{
  "gain_aug_db": 10,
  "spec_augment": false,
  "inner_norm": false,
  "warmup_steps": 680,
  "weight_decay": 0.04
}
Rows from block 3 of a small multi-label audio tagger, named by matrix and row number. Rows with one number belong to one neuron. Each number is 500 + 50 x the weight over its row's rms, rounded and kept within 0 to 999. All counts start at 0. Numbers have three digits each.
After each neuron's rows are labels from the 100 clips, of 14976, where the neuron reaches its highest value: "loudest" is the band of the loudest frequency at the time of the peak. Only what is clearly more common there than usual is listed. The data: single English command words and digits, spoken by a formant synthesiser in many voices. In brackets: how many of the 100.
# fc1: MLP up (model.blocks.3.mlp.fc1.weight, 480x160), inputs 0-159
# fc2: MLP down (model.blocks.3.mlp.fc2.weight, 160x480, transposed), outputs 0-159

fc1.293:426458462511514488533490441434466455593458478525609514476412512487486473521439486568564493469512543382466493569407527513535483504416537527554501535450539461516574566459560498468543440513547470502449456496471453488512478517415489551525519596506530564484470528497429545511521536484497464527500494510569657494479502571403502409415518527464471531579405494465402494532564459541593367437457593514464491362441456526538422415524518502467526522510513474539470528466555487592454459463483473
fc2.293:506516496577524529628494555527494480523494469556594435456458444461604539507428468564538470420598522535494399548493518495428578558488450437395445479417501490571457556503543580409541482502539507429532452450512579412475457471441520515520450459470620559536512520440552533496492504549502482460612515507435477484560485475489502515500571512470514430457459535537532485461564499573590481495540459510480520563479449599495514537471586507511426425482467495396614536467444570528466533431481527
loudest: 500 to 1000 Hz (81)

fc1.157:544472563475457451453412431452604556436409407578511500537511476499531497533470603538590517429579471544565486591483443460484533450508421525509464491561492474565442488464475512480455477477525535529500454486519568518551508538547479423476472505373608521634532459508592442516489517549553456490453448508508539465468463524496519477444509498408486488473531560514393515447428500457497482557499562523475408494620508483588425485524606509450466477430483477536413469444539561468441530435473443
fc2.157:494516475508600512562466512418568526533533466557539533477558496491616585481527405568534475444549567427546491509530469597538496507465500494429504543475474567492542614463445492464467542519492395589558464464505480543417605503485480571473487541482469531536636441427443477453459451548567491478549597512535552529536527494520461579457521417537521484498557455452422494481505496556463404411520548599427435529506422498486506491560459426498482472582481525480511570503577465528395522444469511
loudest: 2000 to 4000 Hz (82)

fc1.432:496478514504464461419577415478455523487520405576564478489464531478472532457503524415490488594519498518554442595482448567459363419524456490543423511535522484541478526500505501574479462451617615459451529489478501554509564416560529520524482529408527466554399576465522470442500453531499469465573500538467533465523517616521548376500432472527494566527525513422492463469530500634585501465479475520469533534460405493434513496596465450442476478602474553407509485551442512452514462500485487
fc2.432:572480562414508497468460493611457571521502539446486566550516446465516563499513541551477537514442468564504640501488522543474465472481535572461511445547578501555518449458507479476518576548625484434519557470518454518469595525432535530459462467452500444548530521449480508631542497535482513530486480495565599507613461457437431536480490379425415385529545439485492486429572542441551515536484445431477523419510483533569555526549553526500493464571532427499558479463462552542569505444587536
loudest: 2000 to 4000 Hz (32)

fc1.398:503517542397531546412447459437471537522530449434450466524519413539435533524485568495527541473455357515582518598556521555597532435518427508519460493444477522547469558578584556461649484501505425462537507506564455497497545629492438526428550489432521446556550462506556446466495444492544496464506517458495562457472534565460512585474419513538506504507549460527512487509448526502454547505454502560529479408472420479589554558415499456605532492559504460554522522433624496458476521496528521
fc2.398:438480498570517463545443442496471549563452485431576505449555519504426518523501444546563378475529520543438519432493518498547556493498551514530520526550453455539517483495411526636558431575426514463544539434401546519510578434528447592492421477500563441485391455559521446557476545521474481499505535504498465524525475583479480435378506523591482511533511541554510579520628509393559523540472400512488487460529500534473509528498437530536633482562566437556439486507510435447478515464555480
loudest: 4000 to 8000 Hz (99)

fc1.278:508494521492524429507393426481532541538416469535583431475574627462407493445440481487527561447561468489501524492428543561499495483418512434518418508439526501359477436569475482542435468541510509453548440500584463478485427488487455488488399518528462488510490527472499507578504569531496500516489607533543443432594545542551578448518496519351514407479468531445493546477550505512409460432483505478554488527570498526488479553468559496493460554567568553481484517519390440443585552545552517
fc2.278:537547511504466438568494400509538542470529525570444491437540423566418537535471453493577467474594407519482410568495495473393554392498497464503460494594529447519427460563482433601472435530401543541509558504546558482449577491507422532570449487586468464545462541466482488515580464481525408554516490448566553514479546513517536530471524441520468458502438493524514542489483500526491536522391611482588532579498551508543553491457534512368453460477502488569491518496544421617526501534498432
loudest: 1000 to 2000 Hz (41)

fc1.319:599469600485501519526464625444473517533424509471475532497473574501442498527413554550497517525524529444611527474511459490554526449528531533506433470469440505533528557495518509575511475569601518581550478459581362542526578520520504485468457501476527508543576515342448488457500534604498451465501553545504448559577508437497427430542561560488506504494556492512415487488511470552516572524504512619463565499481492578510423431497502499552599546469522379505483535503548509564603528527451463
fc2.319:452544500402527521439524491486498476535464456500466517558586523613415569510517476435530533491515527406544489421464493589362504543559492490499522489469473595410499453529512482529418534538590337563537488515461544489478559523537510523474522473458519430467521503534548384508566425480513471578493461537597479476400492519508545544552567501391497618533568463478498535516524461442512509487473648504564469435502526526467456498539476485558546506483498520500514511511608507578440523439455544
loudest: 4000 to 8000 Hz (54); 2000 to 4000 Hz (44)

fc1.381:570463547518526450426489539517444424490459483526471471530433515572422506605436439458576535562505454456450494426568509457453552513406473471508351545535528447439459446462548496414562423551483523513464597516552449501468524500436477542470499522451536500459453543549497450556425543473476441567483592599526531481512549466545512408407489589485483481443553536462463489610458552497407525519580497534524526557467494444484505477376478534447491522467425555521539466416528599478515453496445479
fc2.381:495467482473479525512530468570472539472512448545492427550496547521456496528540441472496572600464417494515457457475432527572473562535483524562453548496577541466505523573436418490523615597552510438532502537535434479540520529509574454536549464545458497550620575494490584495549407557429504471459453505603449495410457504457483574471517477511476545560403448365521475377411535508442498500486527561561486453520508491555477534430461567528490532516472377539435567446438580546505477524464462
loudest: 500 to 1000 Hz (47); 1000 to 2000 Hz (32)

fc1.420:497535443472501478453519482535457548476496485457550568499487532586465503422522520480503531457438510429642507517492548533498502528540541523516425478404522500512469476555442491497456418544410489489550496556587538525516528613391341502404536426445565518498470512594501551544615512530543448534517407468516630468506509490483535512474454438516514484526457485561515596577457523511480411483487488521459563405500523455517437435494510462515513413547542508545445470456598583507598439556508495
fc2.420:476345561545385481411468611452525480572550591464473428532548489522559452516459461492473529537521465537568605505407474510571535460401447546486488500491516541528495497553427426446512467458513436514461506506458560456493519428506621560589472457463487594459522450526455491479517482504554566500439484552567454455598492555566510478557526507494443538456439428485516536460480465455603484573489514534472482631548480534532574530553556566520464433470506495524426464520440501458568515450495509
loudest: 4000 to 8000 Hz (82)

fc1.383:475490452471426624489422423447524529531498512459437425392460486489414424568499507445389496466491582469501550586458511484473505428503467400450461419436536546526496612476606483577427483671445466476444537493523512503546557543517547553437487441493505496542503471378492486502569463487460526479518496535484496529509569525459499430475422573480550440478570528499477433502562518500448466453505484541479539576419477530550516437523435560579490443497466486451550473486414509442472476531554480
fc2.383:507408498483502470459486499506530582564552415517552425556565501558517554401531540511568490447502419540521566495451482481538543476489610518412449518520504455475462474515568441456459530453506481535468504404509520547498500515593455422571512485559429467439452492624449509422469421520509444500493546466408522503477594509398521506519546475503480519501524479494490509349472428462472510553564454545476589497535495530474492524448456404534524434520446549493487453449484574640542469480354487
loudest: 4000 to 8000 Hz (83)

fc1.323:510554571466422469514471537498512456596606550453439425516431478539486490462607515412406584505518453496496450578509422510461447487544574549534572465471553514578466503458444494553442552477485508457446517535588459443514432512505482505463464373420474517481546424436495464440516490460515561529491451507489536485686454426564487460453525507482460528440526524498457534446424622520511439520417542461503446610563535504535490452465498475505512485490544502493481488568493519470396399479469490
fc2.323:445427556546451564476442514480461414467490542519510529521453442534420508600492554523519422504520405452512538495462417512493520548489406535588530529500433529471509575558479480460424509397385551504571502555604441467550567430509456531502572445510476579539502546534571438535511600545548559426558519542599480544510533552488532494512512482457561541496498534524504494450523578346526491495473474421479503421535515463493539489563503438591429475530530452482543575503506472399552505501577565
loudest: 4000 to 8000 Hz (64)

fc1.353:405530483424482416502572456508503490433605545466473531536548545521557551426523569586525540484600531553385483491585524474484498535478516566462513510449494524526458498444443471554519440489550540484490564473531537483515475556533397463485534482542495444541494400534548559517533397571524500472495447540493585480546434405416370554480535503448476497379582466502500493490471521428412531470513530521596530481486414507488450579504511452479599486534581563454480463501419540419525568518504433
fc2.353:557408447509405448473495485461536495475502454383549576431517528429554452478546416552475478588536422499534534637538449491560502556459505495503498514593477622444462507555519471406482512551436522437490500451442505492589531548510553486479549470451528503562469459558502534587464626512554514525503537543518529468587511573599467532586558507450508523516459487444432471512569496519542570453588464472511486372458478514459523543545592484490500417564520499437535489529495480520477475409430527
loudest: 500 to 1000 Hz (46)

fc1.245:491548508460417459575551462467555520454519519463361439549482449530445445462471491488432530650451496496461483475459397591538539412533464491485448520570447393590493453504466418506526544461522572473515427542465505578557437383428497527480525462516485460501446593415568550456498464461476558482554537555429496513470408597493569517560512449528509435612597376504518462462445508564489501490469556504488481486451460526505493502479492534439544570474485487526511543509491465545553522456483547
fc2.245:472480481456462547553460536404515514508520495451522529460460508514470478529410538466451418384575502501522493453508513581548610509528488472408531464494616471469534505407382583415635424404420459529514504446591499569495469500522453551549522457511457440543549484596521502544537532469551457479524559525521473432416532556487508453526488513537533436488506503590473445467440487495547440514444476536410447538471445465575565518573535489513505577526564491504524480478527443430473395549581565
loudest: 500 to 1000 Hz (64)

fc1.455:408560394455479473454475680490531502405474580394459506492470517515473555523488464546461445476569493520544501600482436524495493512545492469523515441560576509495435489455399477581553542603499381552444473526574568482489410503441480473400498538516472486497496546533492533511441408520547458477499471423472635513524542558492529526529499438407551443465557500585457480482623485530564547519511531462407586503512491512505493577498497544487462428527516463498535497506465512493456477544434488
fc2.455:422502533484465430476563477439519457548514388495468512494497479513488551572435464415560534534455509545556548484492583479454518408489438523544426435513460522416580516545557496551518463446417544445523475505507438512490541539465423498554523526527435537511461508508502465448582577518474515489466497461498522584529412502534521393475441658550478555482433489434587500569483545525422481437469467440532509539470529477536617573491521496487477504516557612458492604486495542337479587537482470
loudest: 4000 to 8000 Hz (58)

fc1.240:519571517545531485435506477473494492502490507530414489480530503560540507556510576519522610456607536452540550465513545553534454499460476418482430563399492578449504495560548543483524609582536461524489529509541547586534593539540539499458500458429477528500469458488419469456530454524515483532477474540555489473471538442493477610502529447532580453477458488476469597380409414537539458503601417505596434546610496559578554583535435559485488511513465431497482529456544492527513534463359537
fc2.240:497535465430500564464502423522602488452513517587531505452515554577463476454475425523463430443581523458510439425486507539516517463436525586552519470513485593488478498434427515490489414498596492471516532538495496479480559513587425577520569542463554367481497527578504455515489463485611512555497472580549374448486595491555572481505502415463527511498513470524533526478600546443546499473496480531490545536466440426591499498434439483514489518486511453538572551504414337449528458489550584
loudest: 4000 to 8000 Hz (46)

fc1.272:487547479502534537624446413448428461407497622550459538584508470500481514497590461497492467609563491457471511482524440533426506511492487473433420490529589467421554499404424481498419478475534455441465483533411456501503484456431504435502546564448461579351492465479639539573489474552549537562495428460500584583561461473547556552552554510509435499542522492448448470542453503538501471538460500459570574532474443473564511506530475589450503520455546495439482508487567537536480483532525558
fc2.272:454478488499511529473535605420436554485553412483498474478576584539486561503620521534523508399494404437549438520462539503529479560558528438591561644492449503394510517495432440450441500520512520556532556535478507500474578467556443542481511493532441516447472513546542439415500371557469486550481482553449529454517489504574456535572476500506507427428516544480504555437400554490491514541495543559575436514536549473419572483493477514539478459480555423534515525503478534577450513519348542
loudest: 500 to 1000 Hz (42)

fc1.27:471578551519520517516476515488481413468435501540510507487392459515474486525469448460587459606449441504535532480508443521478534500536488471542448459457473459387446428452366519582476494497467532518515436520485469548329598470435426486409476510529468459611495460546481472409589495388521545510456513477436419480548508493527503430522499526383524483534457495557484532480537487544460519439473512523486594464465476514485488516429616552505530534440511419492434577432470501450394475532524521
fc2.27:583532639485467450531541480468576497465480444458501584483531469478645502517513461497515457438414560470549464527494483407523520500475548481475511470458467505478518503456484524519542486516485537541478470507437510494486399505392509508563503490496548495597516485498548475552441548452445491511543560425526416554516442458587519560519569483498452452435531503508604509604518508520507539525460593466466450516514491590500553582410488557540465535555498569577554516449590536505422445292518496
loudest: 2000 to 4000 Hz (86)

fc1.299:571605480468565498469536530484503484505483473439616434557496484536547565607463527449621593452512537453475451480476515566482443515454529428533508460474428478441588525494603568456542545552541440447471455471533497384528498473491521396566391517539484443479474440437503484470416547529487600462513493470485575526438403571509556462523586520452563588489519512558501533567588435496448475508554493463522452441559484493513590467506536472484489529527520489516610503495494439414483478421477484
fc2.299:558510534571490467521530513461527404462452469517588426508448489539494536503477502468523570571492468543502440597556561501542518504462486588479550510537503520472541445488481482453552516461590481440528441599500467505431568521468472543472454527502466548444436491438453522478441488540561490563513465631483477454473353517514498392472580547396519490478496436572553517545498540435626542486505463585483422543508440432497564483519444577503617475609513492517445492481441497551498408586507423
loudest: 500 to 1000 Hz (82)

fc1.434:538499519606519495524439571499442481508493518476476529531566567482465454451423496533554519473471461429477477532467442512484435498529461504565488500461528471520507474426459497598450475585548514539576476433460465597456480422488516555480472457504487577422562463592479522468570467536498484536441575504460540360599483460534454554471493469435529510493488578485589507555474496531454584431456538453507573509595576540488483523476562546599525491508516461489510559628445395505434479585340517
fc2.434:474573499432422477549579459526493387564522471513339478465564550501542498502438529494482502472453476542575480485494433485502527472516445435451589498478440448445508419479540565578453379545499518475494470585526464540559489477463504519459478489532520566653485536446509543433511509498478525589538491472493498523502466459547619533532560488632553498502597516519556445545585461493572535413490491440561515479459512536446560514464499493454459507571599563580537580549505513443479523477424503
loudest: 2000 to 4000 Hz (69); 1000 to 2000 Hz (26)

fc1.149:479524456474479472478528440435461416526586528384504430452519460517499570536528442540575537501409547506486475479551485465534477502538583523547512528523426513407463479342436539518512554520397530452478452559379518480550595530532461596463523497533552444569453494516377471456437446449502574554499545488496572517451505569496489508418509456483537491524497451479602445557585525539530513529580468536470518521501543522544560403472506507526450558489483561529496479448494447658521473515496428
fc2.149:443444508460537474476521506562498456594433555524486475526487470486596562542574452520554480501383536589505492454525466422480410530551505541554553401484450504497581385481591498500491491442484449583516453522505498575552633486490505545443450488424498491608592490478479572425497557444492566564440492474437509494465530498493518519426541488529511555483648474521469471508491518461590392389588485558436489506476538446499533473508558467518396465493508479507567533490416479463543502455502518
loudest: 500 to 1000 Hz (41)

fc1.425:554572513457529470527475466481531415449498503518511529465523545479439524553549486481528444441546488475573479514532491496550473568511628520505448507595497545595533574561517388446409431593503486482430527455400475442545537397462552479546603527460477569540503484595496540587492484422544483445550425464538452611597507525522545441446551552597518534434584527479505588518476477552506600522583546501542543510471492475486515481543497460481497497441484545522506367529442434493436466476478498
fc2.425:548526445507436430511443561508427466549524544510486453551555529425553453579511498560509515509451465565514468511453520615481531504495549480465560443564508500446496572483568554542552418444494462508517500547503495408607416597420493553523534429541430512428520480427599446453500519578501479455410495420478522453452546518488452479425518563472478509500449396527511571416507491427497488507538480501619564459534595505503516572430428494487506485474562467450484586578563481374494476546481433
loudest: 500 to 1000 Hz (88)

fc1.212:599457497470560467531497497555509456463516439507490454489471534483600515541495440483531575546470512542372559466534518432511513479561454477499574417566496543503509519506533419463383472457538551459511483463356471596504549458514505424515520620570554465503549459490451521449432529412470527555445450545506449441487552468493585563433544549410438461525605504475426496545512560495501468464516507523439488487502537507483514499440401582508508495513528574540477358574514491496544500548533369
fc2.212:501475520579580495440496353563441415508503494612408472459489572558523479448549440557601499425463515503565472480467536484502483522519601530468484478535428500515547509495514496464440586642454487591544484479432444466547501513435545446431555526428551503530485493561547509427511474386473577552555526495580572448503578480539546500448507539484439603489477420510597472502516517443476489478548470517564505462511521489491565495570420539496539529458557466576516478486463525569546408442468458
loudest: 500 to 1000 Hz (61)

fc1.334:505563548454501508473488538446562499597489395499592509513424602587415515472485557477424541495412530510494451468417429494394446505444491514546442460560530479493471427547550516466498513508463520476633529525548497490455569460475501525409453485456545511605472440485595474511459532460438458553443592502519512482688440566508485536532650502466519535497557535503495581457524514520490500491520551520501482532437579440614489542496528532526518491501427529506516542530515564499532463504475421
fc2.334:474620393449474534531540425435447537543517400472509519431420523509507445524552580455512547458537512474487576488529504454521550540514437455538358523468538538470494532443508531492500470392506541496550466495521469579509545528458525648451456551581488511455502508529582500534542494439442586547498552464431492601456436564459465489423534430449482547494525558545423443480453499518577555501496445490482394548476430557523481549503541448442430456485468545546496586436560451451538531548491591
loudest: 4000 to 8000 Hz (41)

fc1.156:493479436494454508508566409504502487539462524509539390514543438493381570473542538470544482410480520407554566499529481500573560557489479500442526465555504519359507506525539490507491513387473518529389449565501446429417543519532490434437448481563497517529523455436486474493458499460528484529542536480454544390488463574501546471588525532490479511509487470521438534535442498536430489580466557374603410451527521565429381561478519503537498559496477501543424552427477566382461490537550484
fc2.156:488565433457390485491584473509489455495508528523480606473587486519530529497535564463498510557537502491490427567472509403436448499459499506536521526501515452566521555498504472480566413579500477479535491501449509602576558520442509483509549471493438440584410497550572564477504504523594536481592477448524512541490575463482441482444472444575558443512458479610496387493557530511582508378519548617505424570453457464473554490415478525488460553383430566461501561503558501529424457493461428
loudest: 250 to 500 Hz (50)

fc1.160:544474411508432378505485482534473489494377547555522625522542555457424504528518488457443407576484512477506531542510594513399524519536526551587573468495527381484462508450420446581508391548525516505524480511486461505531595493540496561536554560575531532501467534430590462526486466495553500515479590532437498512448488471507428524378471475388493479492509582486505473463501467551526524460462506504638492407513604517456510479524573493485524487498485411541496535544467519487443510611499512
fc2.160:574561559514513458513546470596448484478493491497494571444521438538570565442514488515394500560497491456604442568520450505457453418502538507463496514433520449401560412425490485492449419478561498542542516544463579571515362481483535479548545447483429435492494554512500549384609398579479474517480479624499506466531498465484516468499545486494501497537523549465462458602521510422555543476516570456528498465467507487510509480425509546536494575523528605485600524506454496640468572470446526
loudest: 2000 to 4000 Hz (97)

fc1.451:475482427530560512465571511520535413482538564519542486514432492501561495515453555543569477498545461446580521538520574495532546479505509529563406433452515460542454509532440429606483445483541521457505477526446567377504534495438498429575575495445477537420492546465522467482484495367525488465498457459481536501448524374542481481580467496476510522547514481536457508474390443442570470534524562457644599486520523458451544490485605453455449559482550425526455504503473466443415528602454387
fc2.451:534463649481481478507542522569518520446464495546532558474485523493490443429533451539489508575462533484505478557449426475449506416498453461549452571588479487441466552472541509563454542471547526626629496515527490482419481398464568579535551510504529489500455470444487479546510622437471509605518482470449467505413436448468443470591397479417591493532554447477516518563413495475477547429562425483564554479482510537487524496435483501521465468518493540481515459545590529581487465630517560
loudest: 2000 to 4000 Hz (75)

fc1.387:531499490518547455497533569487568575511461536433449565453529447536522419481498495556548437539450533447473551500525476529455477504532522576516557461452618523548548494583521389465524497595458525480612441468572460546468452397491428479436488542497585519520506466493482561468520517496432543538413608547464565449569481448458428532513430426431606467500491574536556509509434495543487565433465514570548465520515501570406540421414578517497502435426462556492495545518475483467558519534417415
fc2.387:496432458525534440485521451518388493451586491644505567527514478485495476511515477480521600464536429603573438515476454483478464448495402461455576401471434432538496515406537471443429486572488484512564501513391476521568559527490519515411514499471433491546473454471333476554535507464487482512416502483530520505487557490528534500515587491495445540553499562456422488537547560553463431538539464421449563496512524402489465444486538605479600518557553513556505470525486416563506453517445462
loudest: 2000 to 4000 Hz (55)

fc1.121:551417554445520432512558474495541503442488413587534555549444568492482526478554560441539493544516536397495512577539452517501537548491439520555506623576415512607536427488545579583523433513503437453514465513597491453630448433451564450450472493490481446502513444461420504450518473475524538514484498532394495473524539457512461438533422558484505561517569508550460402468490483430469484498559543481480520448498582509520558543491510451470502506297518539466461535491452508530464522485476581
fc2.121:568415512569398548574513466360544506522510469529548569382482569475441572467501522582455521519517477509505483524503538646496551485476583486489455443497492474477460511518493473420410473465578451552506429558532473581384517491525441518491513553512421514439505541415483471458487489430462480548452518498538503492549522504574614512532462445416509533493519466523471508435431542499512542587538503537515487432534489644454591480627493503500584530526476509456542448494506495451562573466563484
loudest: 500 to 1000 Hz (65)

fc1.328:443580577450484468622456544526485552498492470475509432445510532568401503490446554432484521405404528519608600452469534572380412506519447491459493451472487500533467560567539573488523501456579436435612538548486482588552488495512471505477508487471452464487526606402441534538536454469531423487527441486523480561504452493490551475521483504472514437506536449509522596408529537466568580542522449577582483476556520475515461536517550449455488533588418452515488492598499485566494400500497535
fc2.328:496508454566511481481542446439526481535651458492467474521511622449630458483483582497494449497431454530519546460571573522550469590516496445541390523410431509423563512493407499472474511586534513572491448539470503473484613464506506459466590599492510526489577443549461491496466506537472517416524574576487512515420492479455432506515496562507544452546555430469533463501499467479488512509530414516494537565502515606555506573508469486456568432465497635433479458521574529510485429519453586
loudest: 4000 to 8000 Hz (93)

fc1.218:471546501518514372398539405516525484528580589442529527498492491575528542478352492465433462491497483575589529496528432536496571567461436510535510498525478469396451536500502595461526574494523508505467463466524481543452590507489493472463476542436502577457439398527524496502481448600446573445583523522471553443517511544536438439507556496502495524484494430471460512456556432527591511480508502455548597614513497423473538488531472499522522576556565502634419565486553454571499550517497572
fc2.218:531566458576440515495431594541508441590453503541564529531531439449510549545476469565643450461538537519490548525544505585506439490507479503657480490556503521525532493498573569414422517545460477491474484452638469458414560507437487543440488480455468569469528513552503550542485442425510499535510458472507522623454463511499543503467492530478516470465467448501493561449454589352442547501445497568471581524505530528441511512507462585552515501515565487635567537470440510470486453443490439
loudest: 4000 to 8000 Hz (53)

fc1.29:531466595474500540527529489600503361515406490466489414496444416509457542506414431601502532520479539421554487509474491458529425498546448434497498383494544577480488564485464495471443472591478558479513530511477496659578529510455514489512553581538514444434566439548456492456572512486545504458559489469546528538468504478427526497530505514484516482437543521380508422487582477427562559532497538529460566560469504491445506528451470587448405446405506541574519574565479446578497495499548504
fc2.29:577522494484574590574489483516500506564488550436499496519463414526591437540533505506500436496524517571490444420547522498529476545498590514519580459487559537504585438482599553517389524534503451461489431410493475473505559473507517516563471538498380541466469453429526445566504525495493462391438431502432549414452560566440540543435491411481533550566535483533446479411545526543471494591504519537387460477523579520543392473445529435504557455449454546458358505451496540537486492490515475
loudest: 500 to 1000 Hz (85)

fc1.65:462496512585451511427464568463486555473606429448532548516426531548523509536489541441508593522550418455425453525478549437433562519529434423461550524470505534583519555494583501474511545458565487533436462570462472409500472433521630472444498497527583525537472476435463485493501443416496505516522522534441498437411450421501569498575554498446522470472473361482461538519428533520498446501628549469524470516502528461606433478422439518476488459540576443506444514608557451455479483457463537
fc2.65:542407489473494491483498597590523477508558509382546516466492506543426486502564529382476583585557523468541439534524482518558577472455531411450566502482534433585557560472618431535508547514489509410544530501470518492488542480539435480463543453518616468474477623503495520422518593471540487535558454546518464479438498535461511599502514491537491558484553464579522469457473571506509398467509494481569468437533491482553479551504581555498572443529505535444394486535514576486458395391500520
loudest: 4000 to 8000 Hz (36); 250 to 500 Hz (36)

fc1.342:513539560404502529540557481492502500512491366496477491459511489469493512524544625464467573477446441406527484566509543582486471461461451567496435486559542499538465635584459501494482480546529445474462443490624537457527527568493516464508542498493509435517505483487542584455548485503463469455477531599434650349460500493497470504446520501505491461558514547509488526461493537469438598543490519517449643597491475523561505543531486514564529585558463445433523544522514577409508463404515512
fc2.342:538420484463544521421454529425615477512618507530491549393616584502432556476476521584529521430494471574582487518496509441606514462475411530503602471494398559497539455457463484507486496509452480566563488501446548537555607476507580454500397496592435508557482498515558421458554473504542488495569511499523498467576548476403538500462506417444460495508577529531459518470498474530504441493446490593532421446485465566490477428518515546565437481465448497557434480499513404496581537509489512
loudest: 4000 to 8000 Hz (91)

fc1.108:604503453442526512544557554448500462433368527465431432469508501527527446578449486519459572456470476452495500488415481545508447482565502567565544467405552500481498504399510448574525565492507473456558607476430531496553619396426552580495479465482468452521531527604438591426536481478441476492507459461429556493528507490481487452539482536459491420473581562417507527503437564524468478504471462520568612551469538510555490584576497542555451495502427532511490435475558404509507526586478482
fc2.108:492510502469449513503406407514485411527474498471422538576470512426557560563484454634476533509444487523432628448575447486539491393524463476473550404573473471509586533487546460555497491622599558522549437463454480525427464525491487550425472475465547522602472541513514515533425568492490528468528550483525517451526425437499545510514496602506550498441432502462582405524489438464445483508584502396501600471522496531478502552507458474515417443447540520526483560478494437467481419533427511
loudest: 500 to 1000 Hz (54); 1000 to 2000 Hz (39)

fc1.376:485550483573548470495490455504524503444476492545453399498503539556547550509542447517478441530413586455503515525574421575508474549464482481553423473591336478583509516450493535496433477534539434504466494576484515560440531527609503485489540406501489433507534517464512470537451523514508596494515456436601438502495526537467482471565490377496507541601519468522485511562543552561477515411394498507387449493513390452466501472526458515539529605441419546562492592434474429509538512513559486
fc2.376:438573538504416548469463467459630442522518568477562499496489520523537509519387441429477454534429499479527524544516470515523461611555445510488621493469549506553518529511560399464448537452418551409511510493503476460500439513418458575516429484555472496554554526478493587527454424507527487427542523486515545515431497523454498476472576479603540544486591470529456501467391515495354427509479559495468499431551468592598474546527467536485567467543477393430431473502495548416501477529519524
loudest: 500 to 1000 Hz (57); 250 to 500 Hz (38)

fc1.273:450518560501509491419503526504574384529437471497478455526482483557524550457525554582481464431491562573519493461548636499538455496476558533397449441515498521520419437438486478525499581508432527533581480556523601523553493448608458494521502415455549479543468591533482510505507502550561443555588480531535464371502540552566494547562538589564608517410545542496569592503450527491498502456522496398498472457487533473427582513455436398519531443481502520423499565472546534495565512493474483
fc2.273:544466482466469515551462417444517550451533550532476482527503436552571441523580573459474468469424579508452516547446561567430465490524563503371502423475481454526438538458490498512439479590556538661483527534483463540517431557453527499379480567501504498383526442500431444451440451534544465494528482506438564527513595482471476532539489457522451502447555482530479498444581537465542435449547516466477483546468495589458525522414404503505626487543492464442604554535454441522458490445509581
loudest: 250 to 500 Hz (47); 500 to 1000 Hz (47)

fc1.110:513442422543531513408551525526502474438478516514436556486482461530487584463501486479502537495462538478543435505533510458444555480495469501542519530492519427439495575493454475508412472524547523512507479489469445497590608557488442523437553528444598460578508436602430473415503443530438521538471557511478450492537610496477537534562489458573486393492471537517397497529536492390477558448482493487520680481462512561519541519431584601575493450471418495595474415412522499491502580525486423
fc2.110:563583403488467467466542437516482461589421436519496450568537605502628568531530566455489468484550541398517562492467494540462509500594517558399491509530489502511493478502431444569467568554492467486533576576493491430525469499393414476524560451507563396528471488517467574413469488540461502505488486458549552423465436492604526449313549555467499511477508487510534493473483532534559509550492519466499502548482554545566495514560452470460545458416560532537415485448503467514465551424459464
loudest: 2000 to 4000 Hz (67)

fc1.457:527590522506469454476554449439484540515493472490550491505587588528509601498485534503514502613502456483443509560526531515462512454527435591433445438465488531518541509526420419455554504413452428456529531502472457452502442515600450465506406559502600463476369508534522523562447525522581496496555557467498574559506576428447575500523446486503432450413526558479492517515574476570417494559450565543410537486455546473454521495539526477501496548535538507445418516481625599504384545484440526
fc2.457:557476546491501473569576535445503425556523413496593507465549513518416362479512543555540504472551538493465384535465475508491522607502459430486486474462446585532521496463555467523476463463412456478446468482542473565516524494540601485492504615488507482585451514474526493417586459479465471555623533433439409612459474464497537482474499424475473460524547519513522511456518517470519483531405446488456416480521544488420490515569652534503450574469518529459493528432557624520461492513539538
loudest: 2000 to 4000 Hz (36)

fc1.185:511492505448546544543569510512531463472469512507569548508559402471461499469507544509575564540569533596466512519472573533569525509511457555586462470473525405551467466460473385477539550592462487506449391576485485465479574555468565588498623455471538612502502506540470508490479401510504479409536486431497484429498469443475532437488451447540499509429424507529595454539409402503505459577564453501517470472531511580583536498563581519487513457470497528635460478551484480480407441520437485
fc2.185:507458537534445520532614455568501519464510488519533534544497497490477470509455532347524467448458533456463554399558579447517452384495486545532455481489546500486535572570483476485527532424448496541510469532484458499427467376516540524548490518495511428448455545358513554410564449466539531487540542654457473530513578430503490489485470499542500416569553477569513427538425515516602473395514431503529517474467515558545463408444566541445498459543545534570428524559555507523504454547466546
loudest: 2000 to 4000 Hz (51)